Weights of a small image classifier.
Training: soap at rate 0.0023, 10100 steps, batches of 256.
Data: trained on renderings of 100 made-up gadgets, each built of a few solids, in any pose, 97500 training examples, 26.5 epochs.
Rows from block 5 of a small image classifier, named by matrix and row number. Rows with one number within an expert belong to one neuron, the router's apart. Each number is 128 + 24 x the weight over its row's rms, rounded and kept within 0 to 255. All counts start at 0. After the name is the row's rms in percent of the matrix's.
After each expert's rows are labels from the 100 images, of 14848, where the router gives the expert most weight on average: "lies over" is the class under the peak; "strongest on" is what is common among them. Only what is clearly more common there than usual is listed. The data: renderings of 100 made-up gadgets, each built of a few solids, in any pose.
# router: slot weights (model.blocks.5.mlp.router.weight, 32x256, trained with AdamW), inputs 192-255
# up: expert up (model.blocks.5.mlp.up, 16x256x256), inputs 192-255
# down: expert down (model.blocks.5.mlp.down, 16x256x256, transposed), outputs 192-255

# expert 3
router.6 102 [127 103 154 123 135 139 100 104 129 162 183 147  90 125 119 145 153 112 102 130 123 116 112 136 174 132 146 110 132 140 119 145 114 109 110 111 100 170 127 153 168 128  83 140 135 137  99 126 152 158 138  99 148 148 174 139 154 141 121 100 127 125 139 106]
router.7 094 [132 153  94 101 116 125 111  94 146 131 158 114 122  97 137 106  76 104 109 159 112 107 119 136 126 108 119 156 133 118  86 127 132  88 157 148 125 161 172 118 137 130 126 127 154 130 160 142 132 146 160 140  84 120 123 141 136 104 156 152 125  99 100 120]
up.0 098 [111 169 135 150 128 120 124  88 115 176 157  84 148 158 135 165 113  78  90 127 115 100 125 144  87 170 115 131 152  92 133 104 143 162 143 104 154  97 117 125 104 116 127 158 124 162 147 178 111  89 114  97 159 121 157 118 108 135 131 137 127 143 125 132]
down.0 095 [141 110 136 114 161 159 132 125  79 106 113 172 156  47 134 120 127  68  92 116 108 156 156 117 139 122 100 127 139 162 115 126  94 131 103  94 135 149 123 145 123 134 103 115  78 160 138 141 118 164 114 126 104 125 108 122 156 120 151 127 112 111 105 101]
up.1 093 [149 160 147  74 185 145 159 135 161  95 137 110 130 178 137  89 120 115  81 109  75 142 119 115  91 164 133 158 123 145 121 127 181 156 131  70 106 143 120 106 162 112 150 117 137 138 132 142 149 128 112 161 149 189 110 104 137 165 172 108  80 123 144 121]
down.1 105 [143 126 146 127 136 129 122 159 112 136 125 118 153 118  98 150 105 101 146 173 122 103 104  94 152 146 155 110 118 108 124 101 131  89 160  98 163 151 111 104 112 129 146 128  99 141 111 149 146 156  73 114 126 110 163 174 108 123 116 128 149 123 147 155]
up.2 080 [138 144 120 104 129 117 162 120 141  89 112 182 119 101 133 127 130 147 142  75  89 128 144 139  70 129  82 125 154 188 138 140 217 121 105 127 116 172 114 127 121 144 136 113 132 118 171 122 128 134 133  98 114 154 148  99 147 115 125 126 117 130 148 128]
down.2 085 [139 149 129  95 129 140 101 143 135 118  91 165 122 190 135 154 129 141  97 133 127 132 135 163 115 150 115 154 104 140 139 112 143 128 121 125  94 106 123 167 156 154 122 172  93 103 118 105 173 139 176 112 129 166 117 128  68 119 104 119 136 137 168 109]
up.3 094 [ 98 158  88 112 127 144 124 127 137 136 129 128 131 170 132 128 119 148 147  95 157 143 104 130 118 121 144 147 149 136 106 106 136 125 143 143 120 106  89 117 143 115 137 146 100  85 100  97 138 175 161  96 155 140 150 126 165 179 114 122 140 150 142 157]
down.3 094 [137  77 125 159  89 162 116 137 135 111 193  84 146 152 164  93 131 117 168 136 110  93  96 121 142 134 100 142 105 158 117 112 156 138 193 159 148 147  93  98 103 168 146 118 107 127 113 143 133 121 186 128 190 144 135 162 133 119 122 132 132 124 134 119]
up.4 114 [147 130  99 165 151 137 133  90 131 114 164 146  69 162 115 130 139 106 111 135 116 132 114 131 127 137 130 148  54 129 107 112 133 107 140 133 107 121 143 110 158 145 121 119 131 144 126 103  68 151 116 146 128 109 116 135 137 102 138  88 119 112 146  97]
down.4 112 [117 171 218 119 114 123 102 146 140 123 135 138 140 172 120 117 121 168  93 127 143 146 141 162 104 149 112 129  99 103 166 115 123 143 177 111 151 146 139 125 104  79 151 122 162 145 108 162 136 140  98 115  91 139 114 105  95 120 169 156 164 146 112  92]
up.5 109 [187 152 140 130 136 172 134  96 128 114 127 150 143 124 127 129  77 105  66 120 108 132 143 152 139 141 142 150 125  85 122  81 141 200 142 171 139 113 126 120 120 128 125 133 151 135 134 133 139 106 118 147 140 112 130 116 127 123 135 101 101 131 173 149]
down.5 102 [157 127 109 158 160 149 149 103 109 130 151 168 114 101 133 110 125 134 118 127 124 124 129 115 113 187  99 168 109 114 117 110 160 134 115 126 109 152 106  86 147 124 128 125 114 113 121 149 118 135 165 122 130 109 138 138 133 113 138 190 119 148 160 141]
lies over: main colour
strongest on: teal; green

# expert 11
router.22 103 [155 164 171 137 116 132  97  77 129 102 124 142 153 114 122 118 134 119 121 165 103 164 161 126 161  92 164 119 174 118 156  75  96  93 109 115 145 114 179 129 154 135 107 134 165 111 148 144 144 166 151  99 125 122 135 108 111 111 103 125 158 184  93 146]
router.23 079 [128 140 115 118 144 160 172  83 135 143 118  96 106 130 170 125 154 164 101 123 106 117 119  77 137 149  91 132 149  93 119 108 107 134 165 169 117 147 102 148 119 171  98 111 155 131 120 102  82 105 142 133 104 178 136 119 101 151 161 151  93 103 129  94]
up.0 101 [118 118 145 114 140 152 121 110 146 118 126 123 130  80 137 136 106 147 131 139 149 123 103 127 124 204 123 129  80 132 116 121 120 105 168 123  78 126  99 131 114 153 151 104 125 135 108 121 145 143 153  99 129  92 153 142 114 135 107 137 116 130 102  96]
down.0 095 [105 138 150 122 119 140 146  99 125 120 121 116 110 120 177 131  92 147  88 180 110 155 134 135 143  95 146 116 130 126 134 111 105 134 120 121 146 140 128 157 101 173 137 151 163 150 108  76 156 139 107 127 136 143 171 110 158 128 115 135 119 126  89 134]
up.1 061 [103  91 126 151 104 135 172  98 104 116 112 115 146  83 121  93 148 160 144 149  93  89 109 126 138 160 121 164 114 106 103 116 137 106 144 121 142  82 131 180 112 181 140 126 135  76 136 117  79 110  89 158  90 138 135 172  93 113 126 144 130 154 106 180]
down.1 070 [128 130 124 127 144 170  95  95 115 112 142 133 127 153 115 119 136 127 159  71 148 132 135 126 119 122 139 166 129 111 127 112 117 153 167 105 158 139  92 116 166 180 125 118 106 104 122 136 138 144 132 122  74 103 100 117 116 158 118 101 106 148 170  76]
up.2 089 [135 135 113 170  74 144 143 115 124 130 166 148  94 125  94 146 114 139 149 136  88 160 177 136 173 107 170 114 117 135 101 163 130 198 160 192 163 126 148 122 133 140 111 154 127 135  79 138 124 161 107 120 148  97 101  82  87 160  95 157 107 152 115 112]
down.2 089 [121 112 112 144  72 133 158 175  81 129  81 149 147 127 128 102 161 128 113 129 175 185 170 130 111 153 125 115 107 123 151 117 146 126  67 125 116 135 148 127 106 130 114 150 124 127 122 113 111 107 106 109  97 121 126 117 167 125 135  93 105 125  93 103]
up.3 104 [114 131 126 155 135 133  97 149 109 178  99 110 138 150 140 133 112 109 108 131 116  92 134 104 121 126 143  98 157  72  77 154  84  92 101 116 136 189 144 103 118 132 153 144 109 106  93 109 115 103 117 177 100  95 139 123 146 145 104 138 123 114 139 160]
down.3 104 [ 97  75  99 124 147 103 106 145 131 126 104 121 107 138  72 125 147 137 147 116 108 138 145 172 124 149 124 121  94  98 119 145 132 120  93  99 116 133 132 177  91  93  51 124 148 163 115 142 112 122 140 128 116 115 134 162 123 153 104 123 126 146 114 128]
up.4 081 [149  90  95 138 117 121 150 104 156 130 145 158  89  76 156 124 141 140 117 108  94 145 120 120 104  87 122  94 182 114  81 151 139 129 120 140 154  77 116 120 137 111 159 125 136 120 106 138 103  87 156  79 141  91  83 122 120 136 156 153 141 108 128 109]
down.4 077 [120 129 164 151 137  87 119 148 164 171 118 116 134 155 136 104 152 178 165 140 138 135 125  89 119 134 138 116 103 135 129 115 147 136 133  94 121 114 153 166 118 111 112 102 122 141 160 119 120 123 111 157 105 185  93 116 125 111 134 123 132 157 137 105]
up.5 092 [159 122 111 136 122  69 120 114 133 123 124 121 135 109 114 131 156 127 146 162 135 118 159 224 120 132 125 131  82 124 124 129 135 161  96 132 114 149  83 147 167 158 146 143 108 110 125 139 103 112 165 136 131 111 164 133 129 170 158 125 136 101 147 128]
down.5 089 [141 160 111 137 132 161 163 113 131 142 129 131 163 131 128 108 143 113 112  88 151 105  86 103 135 131 151  50 155 105 160 141 125 143 112 168  93 115 100 127 124 110 144 160 144 141 164  84 160 110 140 109 111 117 135 142 109 122 125 130 100 128  90 119]
lies over: main colour; second colour
strongest on: black

# expert 4
router.8 134 [167 127 141 118 139 129 110 115 168  94 105 139 161 143 158 140 125 100  65 125 131 161 129  93 128  82 172 117 166 126 159 134 110 129 111 131 136 132 155 136 126 116 151 127 134 122 139 140 122 116 153 138 152 107 138 135 111 166 108 156 161  98 150 179]
router.9 082 [155 120 130 115 142 178 106 104 128 149 124 172 145 104 105 162  98 162 100 148 109 105 128 109  95 134 141 107  93 131 141 138 136 115 159  96 103 115 118 115 107 104 117 152 142  92  89  81 151 106  91 153 126 125 152  99  89 123 153 167  91  87 120 114]
up.0 091 [110  91 131 100 122 126 109 135 106 134 121 124 103 127 103 136 117 121 134 108 142 142 105 169 138  92 151 165 171 117 151 136 130 153  75 102 117 114  59 118 111  92 112 109 142 126 130 160 133 148 142 130 113 149 127 119 100 188 130 113 163 120 183  83]
down.0 091 [171 107 121  83 130 116 155 125 114  99 154 166 103 138 119 123 128 163 135 114 103 125 138 118 113 137 122 144 131 148 120  89 114 123 137 110 154 127 106 159 133 150 135 135 122 155 141 144 172 151 120 147  46 153 125 166 115 146 119 125 130 160 111 136]
up.1 126 [109 158 150  97 115 108  92 135 124 132 110 118 110 104 153 141  98 120 165 115  87 123 107 138  88 134 131 129 128 124 144 118 146 153 162  87 143 114 125 132 143 131 119 148  98  98 157 155 132  85 172 129 135 146 115 154 136 138 111 138 152 131 149 142]
down.1 117 [137  91  85 137 109 140 110  94 138 146 155 130 111 106 121 106  89 112 103 125 129 147 145 104 142 105 141 131 155 154 116 110 129 138  95 126  66 150 123 110 139 135  80 142 133 135 168  97  74 129 123 154 144 165 134 147 123 142 117 117 109 105 180 105]
up.2 110 [124 113 119 163 163 137 176 123 130 133 141 145 172 129 146 110 138  94 114  92 136  98 145 157 145 167  78 122 119  80 108  94 155 125 123 163 125 107 115 202 141 119 105 137 127 140 120 117 135 119 104 146 158  91 121 126 165 137 136 133 131 124 122 145]
down.2 100 [120 135 154 126 150  84 137 142 115 128 109 158 131 152 125 110 138 163 149 107  82 132 138 122 156 159 146 147 107 138 126 132 111 115 119 163 118 119  86 175 133 110 110 124 143 118 137 149 102 150  89 125  70 131 144 129 108 129 133  78  97  78 130 162]
up.3 101 [143 126  99 137 108 139 110 130 130 163 132  85 143 161 125 116 177 150 140 176 146 141  98 122 147 144  95 172 135 131 124 110 144  74  99 158 139  88 182 125 122  92 151 128 113 105 101  89  84 156 122 125 158 169 137 145 100 113 121  84 113 137 154 179]
down.3 101 [164  92 180 134 133 145  96 139 145 105 141 135 164 114 130 135 123 132 155  94 158 133 113 117 106 122 176 128 121  76 145  54 144 153 139 136 140 134 112 120 139 125 188 116 160 131 115 122  99 118 111 187 144 117 135 147 113 122 140 128 133 147 130 116]
up.4 061 [140 102 103 124 135 157 171 120 147 128 162 132 134  90 176 107 124 122 103 150 149 127 150 149 140 126 154 121 164 163 143 109 150 118 166 143 127 158 142 106 169 100 122 123 123 158  95  81 152 132  96 122  96 129 174 114 107 119 119  26  86 130 133 120]
down.4 067 [103 129 150 100 117 130 112 133 121 157  75 117 118  97 141 143 110 110 143 155 118  90 133 102 106 131 133 140 156 144 153 150 130 124 120 143  61 110 151 144 140 136 141 119 112 166 162 132 160 158 122 137  98 118 140 152 146 118 105 144 114 123 105 132]
up.5 101 [115 148 152 121 129  99 116 126 132 152 160 126 145 117 135  60 128 118 140 129 144 106 110 124  98 142 136 148 157 110 141 154 154 149  81 166 159 164 104 102  99 147 112 149  90 118 139 144 121 158 153 177 145 153 134 164 103 138 153 128 122 128 138 128]
down.5 105 [ 38 114 121  95 103 123  47 117 149 155  85 176 139 133 125 163 135 121 123 119  94 141 166 125  99  67 142  94 111 156 150 106 119 119 143 130 126 102 132 125 170 142 145 135 129 113 146 144 129 117 109 153 187 138 139 115 140 134 144 130 101 195 127 104]
lies over: main colour
strongest on: black

# expert 1
router.2 124 [ 94 129 150  89 148 131 138 115 147 121 156  96 108 120  73  81 120 114 144 173 163 164 143 101 134 145 109 134 141 147 135 167  90  70 131 152 129 104 120  85  70 121 101 128  77 127 153 147 125 107 151 152 127 143 119  88  98 104 149 123 158 115 124 127]
router.3 083 [134 115 138 130 116 151 153  80 127 152 122  95 106  97 131 151  84  99  91 168 128 100 179  82  92 151 126  97 107 120 139 136  81 140 143 117 120 122 164 107 140 169 149  98 183 134 171 129 136 100 134 108 116  99 117 136  99 113 141 126 100 149 115 141]
up.0 101 [133 166 151 149 119 123 135 134  96  90 129 136  84 139 169  53 146 108 146 141 159 114 118 131 122 142 136 113 178 141 115 121 152 113 128 141 153 128 106 127  88 117 117  86  78  99 151 108 148 143 177 107 136 140 128 163 144 109 144 113  76 109 138  81]
down.0 103 [130 142 122 118 144 151 119 140 123 158  87 123 138 189 120 146 181 146 139 112 127 107 131 109 150 141 106 124 106 131 130 115 153 112  90 119  91  62 134 158 168 144 164  95 122 118 142 172 105 165 115  92 110  93 104 126 123 151 132 105  83 113 149 105]
up.1 048 [125 127 137 115 131 141 131 139 117 127 131 143 174 127 103 130 138 136  76 164 135 105 147  97 102 141  71 136 122 140 180 108 167 111 169 170 157 139 139 170 130 142 142 109 100 112 160 104 136 139 103 129 171 124 163 104  91 124 125 160 161 138 115 108]
down.1 053 [118 120 140 161 113 158 138 128 143 102 183 145 116 123 154  74 171 136 145 132 140 151 133 142 130 119 115 155  81 137 134 116 182 129 113 176 125 159 133 121 105 137 119 108  51 163 151 176 112 144  79 114  71 149 156 154 136 120 111 146 109 133 135 154]
up.2 100 [155  95 129 120 132  97 107 179 147 101 137 133 145 158 167 134 189 103 137 132 103 109 140 109 131 148 108 179 114 180 151  83 172 171 129 159 129 120 165 179 131 165 131 119 130  94 145 108 125 116 151 127 144  80 101 110  96 134  60 125 169 159 120  86]
down.2 093 [ 88 132 143 158  89 165 140 123 104 155 177 146 115 202  94 165 141 124 186 140  97 156 166 101 178 102 124 133 153 131  97 138 116 126 119 122 116 101 147 126 116 132 137 110 150 113 126 153 151 113 112 121 129 133 150 140 153 133 150 101 159 117 149  91]
up.3 055 [ 87 127 101 134 117 110 122 132  88 185 143  99 147 118 117 116 110 157 149 111 113 131 165 180 111 102 154 157 103 133 108 133 130 184 117 133 154 103 179 126 130 119 171 155 134 117 128 129 118 102 123 133 103 125 108 148 127 101 154 100 124 153 112 151]
down.3 054 [136 107 138  78 126 157 135  72 117 167 141 145 135 183 151  69 163 128 131 102 124 127 138 165  91 118 134 116  96 160 140 117 102 108 152 149  98 151 147 133 146 140 106 112 103 107 140 120  84 131  86 116 138 149 150 112 108 111 142  83 118 167 141 128]
up.4 118 [120  87  81 122  96 124 114 133 129 139  99 135 148 137 129  84 100 137 131 146 123 144 120  97 162 131 112 128 160 113 110 128 101 124 150 143 120 153 111 127 121 124 132 133 137 143 135 122 156 176 112 138 152 113 120 125 143  54 132 106 137 149 111 166]
down.4 119 [ 95 117 101 169 123 141 148 112 124 169 132 101 120 163 125 147 131 201 151 125 147 119 144 138  78 125 126 144 130 132 170 100 155 141 122 104 128 113 149 144 141 123 141 142 152  99 107 122 158 146 114 194 140 158 136 120 162 107 127  96 140 132 148 139]
up.5 111 [133 109 153 137  99  88 156  99 100  97 139 151 123 117 156 100 137 141 120 118 146 150 143 120 101 110 117 128 151  77 157 114 121  95 160 132 134 130  80 132  77 123 150 152 122 135 137 111 140 111 128 136  95 107 134 142 118 128 155 135 138 104 117 174]
down.5 112 [104  98 153 139 153 157 149 169 126 158 140 109 101 126 124 156 114  95 153 136 185 112 129  98 133 141 144 144 132 136 155 115 127 101 103 155 123 125 162 101 133 106 147  79 146 111 188 155 152 168 137 103 148 163 145 140  85 118 104 130 130 124 147 129]
lies over: second colour
strongest on: brown

# expert 9
router.18 106 [101 133 145 121 143 107 126 135 133 107 153 125 119 175 137 172 110 176 127 138 129 150 120 105 142 193 132 130 111 137  98 109 182 104 172 106 115  74 134 134 116 109 151 158 136 138 121 109 149 104 162  95 186 119 126 109 108 139  90 143 126 166 110 121]
router.19 088 [115 136 145 154 143 119  98 149 115 149 105 118 109 147 134 117  91 168 155  96 136 162 124 143 163 189 116 159 114 113 169  97 135 127 106 160 154  81 137 170 100 173 157 152 122 129 161 151 109 120 126 124 106 139 135 101 156 121  87 151 114 116 143 183]
up.0 082 [136  87 156 141 119 121 103 125 166 158 152  93  90 112 122 153 147 156 118  94 140 152 142 146 161 120 161 119 129  95 130 129 143 133 118 116 100 162 102  94 133 132 118  93 114  98 157 113 109 118 132 103 164 111 135 148 142 150 153 118 131 124  69 111]
down.0 090 [153 191 126 167  92 137  91 122 158 149  94 109 102 163 101 131 109 133 101 124 151 176 107 117  52 147 165 109 116 123 132 131 128 127 142 118 113 154 135  93 120 132 135 125 115 110 128  92 131  81 121 132 131 148 141 134 112 136 136 128 150 150 148 146]
up.1 096 [ 91 101 151 155 101  98  99 109 128 140 133 106 121 112 130 159 123 127 174 112 145 166 113 128  90 123  96 135 163 115 145 137 103 117 100 108 129 155 174 166 128 138 105 133  66 115 170 135 134 133 193 152 109 135 137 118 122 121 137 164 130 112 111 103]
down.1 099 [134 113 142 155 139 136 183 156 110 135 138 121 129 144 180 167 108 111 118 109 121 103 138 121  99 130 158 141 133 143 138  84 101 145 186 131  84 196 124 114 175 143 125 124 125 118 123 133 132 138 144 115 131 120  79 128  96 144 117  81 135 162 128 190]
up.2 116 [136 105 123 166 127 114 142 110  99 169 176 120 147 101 129 114 113 156 133 144 117  79 152 109 143 138 135 136 142 108 167 111 164 126 164  84 106 107 142 143 156 113 118 149 128  92 106 119 134 103 163 134 129 103 117 142 131  98 123 178 110 126  94 102]
down.2 105 [179 104  98 137 119 119 121 106 186  91 130  92 139 145 158 145 154 124 120 116 151 176  74 112 131 142 125 128 141 119 140 152 118 161 106 119 127 132 162 112 103 132 104 136 123 145 136 152 131 134 119 111 146 134 100 170  91 136 129 154 123 138 120 114]
up.3 097 [127 123  96 130  80 142 144 110 115 135 112 160  97  85 128 133 124  99 112 146 113 129 149  85 175 145 137 135 121 108  83 124 115 132 111 117 108 160 158 136 166 107 125 127 167 143 118 148 184 156 106 115 159 156 107 104 129 111 162 128 126 159 155 130]
down.3 099 [140 133 128 122 163 123 118 131 160 134  83 122  90 144 117 136 144 120 127 138 149 146 101 162 124 166 135 128 138  99  91 211 145 116 125 133 121 154 132 147 110  97 120 104 137 128 124 125 158 121  94  80 129 113 164 153  97 166 164 138 112 100  80 122]
up.4 096 [141 100 137  98 107 134 107 147 117 151 163  96 136  84 164 115 144 107 130 176 156 135 184 107 161 101 139 136 155 140  93 132 164 143 104 148  63 119 137 142 122  85 135 143 148  88 121 114  97 131 159 116 156  87 143  90 126 135 159 120 156 167 115 143]
down.4 101 [165 169 104 129 125 150 149 136 139 134 116  75 130 111 191 124 139  94  93 125 124 127 117 141  95 145  93  92 142 130 131 171 122 149 123 126 119 120 129 125 146 113 169 130 102  87  74 123 105  46  95 146 150 104 133 123 115 126  89 104 141 137 134 158]
up.5 111 [153 104 148 140 136 119 167 148 123 117 183 127 170 167  96 160 135 138 140 142 159 119 141 147 153 137 151 109 170 133 131 139 132 167 122 157 162 144 111 177 118  99 120 109  85 139  95  97 145 128 131 133 131 125 162 127 107 152 125 152 131 108  98 107]
down.5 101 [149 109 108 135 136 108 139 170 144 158 141  78 125 119 151 133 128 121 139 112 118 133 140 126 137 101 124 159 119 147 123  72 173 143  95 157 122 144 125 147  98 127 132 109 149 124 155 146 167 104 146  97 144 126  93 108 177 150 145 123 149 127 148 139]
lies over: main colour
strongest on: pink

# expert 2
router.4 085 [161 124 125 122  70 133  99  87 129 127 120  89 148  99 113  81 144 149  78 125 167 170 125  81 152 148 142 114 132 124 137 128 150 143 153 137 104 178 130 125 151 129 100  90  91 112 118 136 147 146 144 111 172 165 173 102 132 146 152 134 105 117 128 139]
router.5 128 [112 118  85 120 119 124  93 137 176 151 108 143  97 112 125 136 134 172 138 116 105  77  95 151 135 124 133 148 102 144 117 134 143 131 110 146 122 148 181 145 147 143 160 136 162 150 132  99 167 128 126 158 136 186 104 128 138 117 149 141 128  71  92 129]
up.0 095 [ 98 137 116 136 132  95 104 120 141 161 139 122 165 104 110 111 122  92 125 105 123 155 133  97 143 124  88 104 128 140 133 112 112 141 108 123 149 159  71 136 155 118 109 127 117 146 115 135 118 130 162 117 137 105 129 144 121  97 164 148 194 118 116 137]
down.0 099 [120 125 141 123 129 155 106 119 134 143 158 108 129 150 134 108 121 138 135 103 149 152 146 115  90 152 118 178 138  95 120 107 121 145 146 111 173 133 174 116 144 179 134 100  76 145 100 114 163 153 144 105 137 162 120 139 128 134 156 115 155 107 101 140]
up.1 106 [133 116 129 165 118 158 157 113 130 136 108 151 114 153 103 117 116 153 154 117 127 125 133 104 175 105 137 102 135 101 151 141 135 161 145 101 132 135 127 124 142 161 114 123  99 145 116  78 124  96 142 150 129 131 111 121 120 104 133 154 175 145 109 171]
down.1 097 [139 162 145 111 159 123 117 161 109 112 130 112 138 139 133 155 131 210 157 134 115 104 141 105 153 123 112 106 114 126 121 149 129 145 158 118  69 105  77 130 122 153 153 166 125 119 137 131 103 119 124 105  67 129 154 152 124 152 108 104 163 142 155 115]
up.2 107 [106 145 153 103 131 145 115  83 158 110 128 143 128  94  91 165 132 159 139  95 209  99 141 142 108 128 119 150 168 107 157 136 153 119 103 109 104 166 115 109 128 122 125 179 132 151 136  87 126 115 111 167 103 162 142 148 130 120  84 102 117 144 119 113]
down.2 107 [122  86 132 130 134 104 106 153 130 124 127  98 133 139 182 100  83 154 103 140 129 186 128 118 191  96 150 111 122 164 106  93  98 118 125 163  85 105 139 131 118 149 122 102 110 117 134 108  74 168 132 120  90 144 185  93 172 109 112 128 136 122 134 109]
up.3 111 [154 123 106  98 146 133 126 143 126 108 157 147 137  88 156 173 111  80 122 130 164 103 135 152  83 148 161 161 118 116 135 166 117 157 137 115 106 126 148 116 125 121 137 165 156 159 165 135 133 117 157 122 119 135 162 132 144 103 122 109 148 119 178 145]
down.3 109 [133 142 140 183 157 170 119 105 139 108 168 137 144 157 121 116 144 154 119 114 125 160 123 103 158  81 161 131 109 108 133 109  95  99 137 137 114 147 162 103 149 178 101 138 107 138 121 132 130 103 135 128  71  93 138 165 115 169  99 130 107 121 178 118]
up.4 096 [153 151 106 135 122 132 151 145 148 154 131 106 175 185 116  99  99 104 125  97 153 158 135 115 136 138 113 150 134 166 122  71 108 157 107 163 143 124 149 156  81 156 145 128 156 110 128 127 141 150 140 150 167 134 101 163 132  93 164 123 131 137 106 121]
down.4 095 [144 104 102 149 148 102 139 117 137 188 160 117 129 141 163 147 124 187 178 116 101  90 109 154  68 136 102 136 114 128 122 152 143 161 190 164  81 131  84 113 118 125 143 119 121  87 125 144  96 142 130 168 138 172 105 146 126  95 133 115 141 139  98 138]
up.5 096 [121 113 124 106 105 115 163 139 133 102 148 142 123  87 136 121 100 141 102 134 152 156 130 141 140  78  96 156 139 135 119 172 120 137 139 138 132 139 157 129 155 150  77 115  89 158 156 136 102 119 108 144 126  98 170 143 103  84 157 152 124 114 118 134]
down.5 092 [161 123 129 127 148 107  93  95  97 130 108 139 169 124 121 123 106 115 126 105 106 150 148 144 135 116 103 122 150 132 121  97 146 128 140 176 137 117 148 104 130 120 110 135 149 105 106 152 127 134 108 143 153  50  92  79 105  41 112 124  95 136 126 154]
lies over: main colour
strongest on: orange; yellow

# expert 0
router.0 076 [137 115  93 131 142 102 126 148 123 179  91 108 104 114 119 136 152 117 139 174 132 131 122  96  94 154  78 130 147 111 101 121  95 156 177 155 115 100 147 120  79 145 110  98 112 134 112 105 129 112 154 169 112 170 166 104 115 142 109 131 151 143 129 142]
router.1 147 [161 169 128 129 135 132 178 119 117 143 138 139 150 157  89  67 171 101 134 116 173 156 165 109 147 114 134  66 146 140 111 115 120 117 140 144 175 169 176 149  98 132 140 140  64 165 136 140 113  88  97 134 126 140 164 150 150  65 126 114 152 132 132 164]
up.0 107 [142  96 102 116 112 118 190 160 105 131 121 132 136  71 153 138 148 134 147 146 118 125 172 105 112 145  86 125 144 125 133 145 109 134 111 155 128 150 136 156  87 123 135 152 136 143 152 107 119 122 154 142 154 118 114  76 135 123 125  95 143  85 128 128]
down.0 099 [138 126 155 161 146 135 106 101 127 137 176 117 133 129 118 166 108 147  99 132 139 159 109 138 136 135 111 127 194 146 127 115 141 106 112 109 128 138 142 152 137 114 139 131 126 118 134 107 135 140  96 134 115 167 113  88  92  99 129 128 141  97 177  86]
up.1 106 [164 149 117  79 155 131 125  96 180 139 124 128 130 150  72 102 105 103 123 172 156 107 121 147 151 113 106 124  91 131 167 162 102 109 151 104 120 123 138 140 130 119 134 136 128 201 110 119 149  98 127 184 141 125 124 117 111 110  68 130 113 131 128 117]
down.1 103 [111 135 143  91 103 114 118 146 117 124 129 113  82 133 136 102 131  91 128 158 121 159 119 129 127 125 153  73 172 142 148 106 154 147  98 115 138 126 120 113 156 143 129 134 101  99 113 130 111 139 143  82  98 150 140 133 136 115 115 158 110 106 168 161]
up.2 090 [133 136 135 131 118 154  96 160 134 149 135 143 126 182 112 115 140 157 143 155 144 130 141 146 159 113 111 177 143 131 123 136  98 137 137 113 143  66 133 108 106  79 109 154 144 134 120 169 120  97 132 120 139 124 130 160  86 109 100 133 108  98 157 119]
down.2 098 [153 162  94 110 129 163 115  94  76 137 170 143 136 137 138 102  71 163 120 109 122 133 139 147 148 152 133 144 136 123  99 119 107 133 174 128  88 139  94  77 122 142 108 166 153 143 140 155 118 144 120  98 140 107 153 119 130 162 135 144 143  83 126 147]
up.3 102 [131 100 128 139 122 136 120 121 126 111 143 107 104 117 127 121 125 120 125 139  94 109  92  78 139 152  86 145 125 123 142 152 115 170  77 146 122  94 132 148 130  98 135  93 113 118  99 120 124 124 121 127  96 128 180  91  45 114 147 107  83 150 179 125]
down.3 109 [121 101 144  98 144 140 119 143  84  81 101 114 101 164 114 114 161 106 171  88 133 139 135 140 149 147  99 141 112 154 117 164 155  92 158 125 127 142 129 148 105 117 201 157 131 144 111  93 129 116 120 121 125 157 163 131 164 139 119 125 101 100 153 165]
up.4 120 [101 100 140 101 127  83 129 126 129 140  95 112 153 137  97 101 122 124  99 135 127 112 128 132 126 126 144 130 141 107 180 145 145 123 129 144 135 142 104 116 140 160 129  97 162 157 150 158 158 107 115 112 140 140 115  75  79 113 148 167 126 109 115 118]
down.4 109 [141 120 117 109 120 133 101 153 118 152 117 108 133 114 147 135 136 133  94 189 119 130 123 121 142 118 150 101 115 124  98 146 100 133 120 107 168  90 153  88 163 149 123 113  92  92 101 125 143 163 122 130 103 147 119 122 136 141 135  88 145 132 164 153]
up.5 089 [128 113 105 141 130 174 128 111 151 114 152 149 148 134 154 118 112  88 126 134 118 134 174 127 133 122 124  99  93 169 112 102  68 144 145  93 110  92 125 133 112 135 128 114 134 135 150 101 105 130 138 127 120 121 141 135 116 131 128 158 127 109 100 128]
down.5 090 [127 100 157 150 133 123  77  99 100 165 148 170 156 144 117  91 145 149 148 149 105  96 144 131 129 135 133 130 100 106  88 128 100 154 141 116 110 128 110 114 119 140 155 170  98 121  93 143  73 166 146 114  80 105 137 132 113 125 121 126 103 132 138 152]
lies over: main colour
strongest on: blue; purple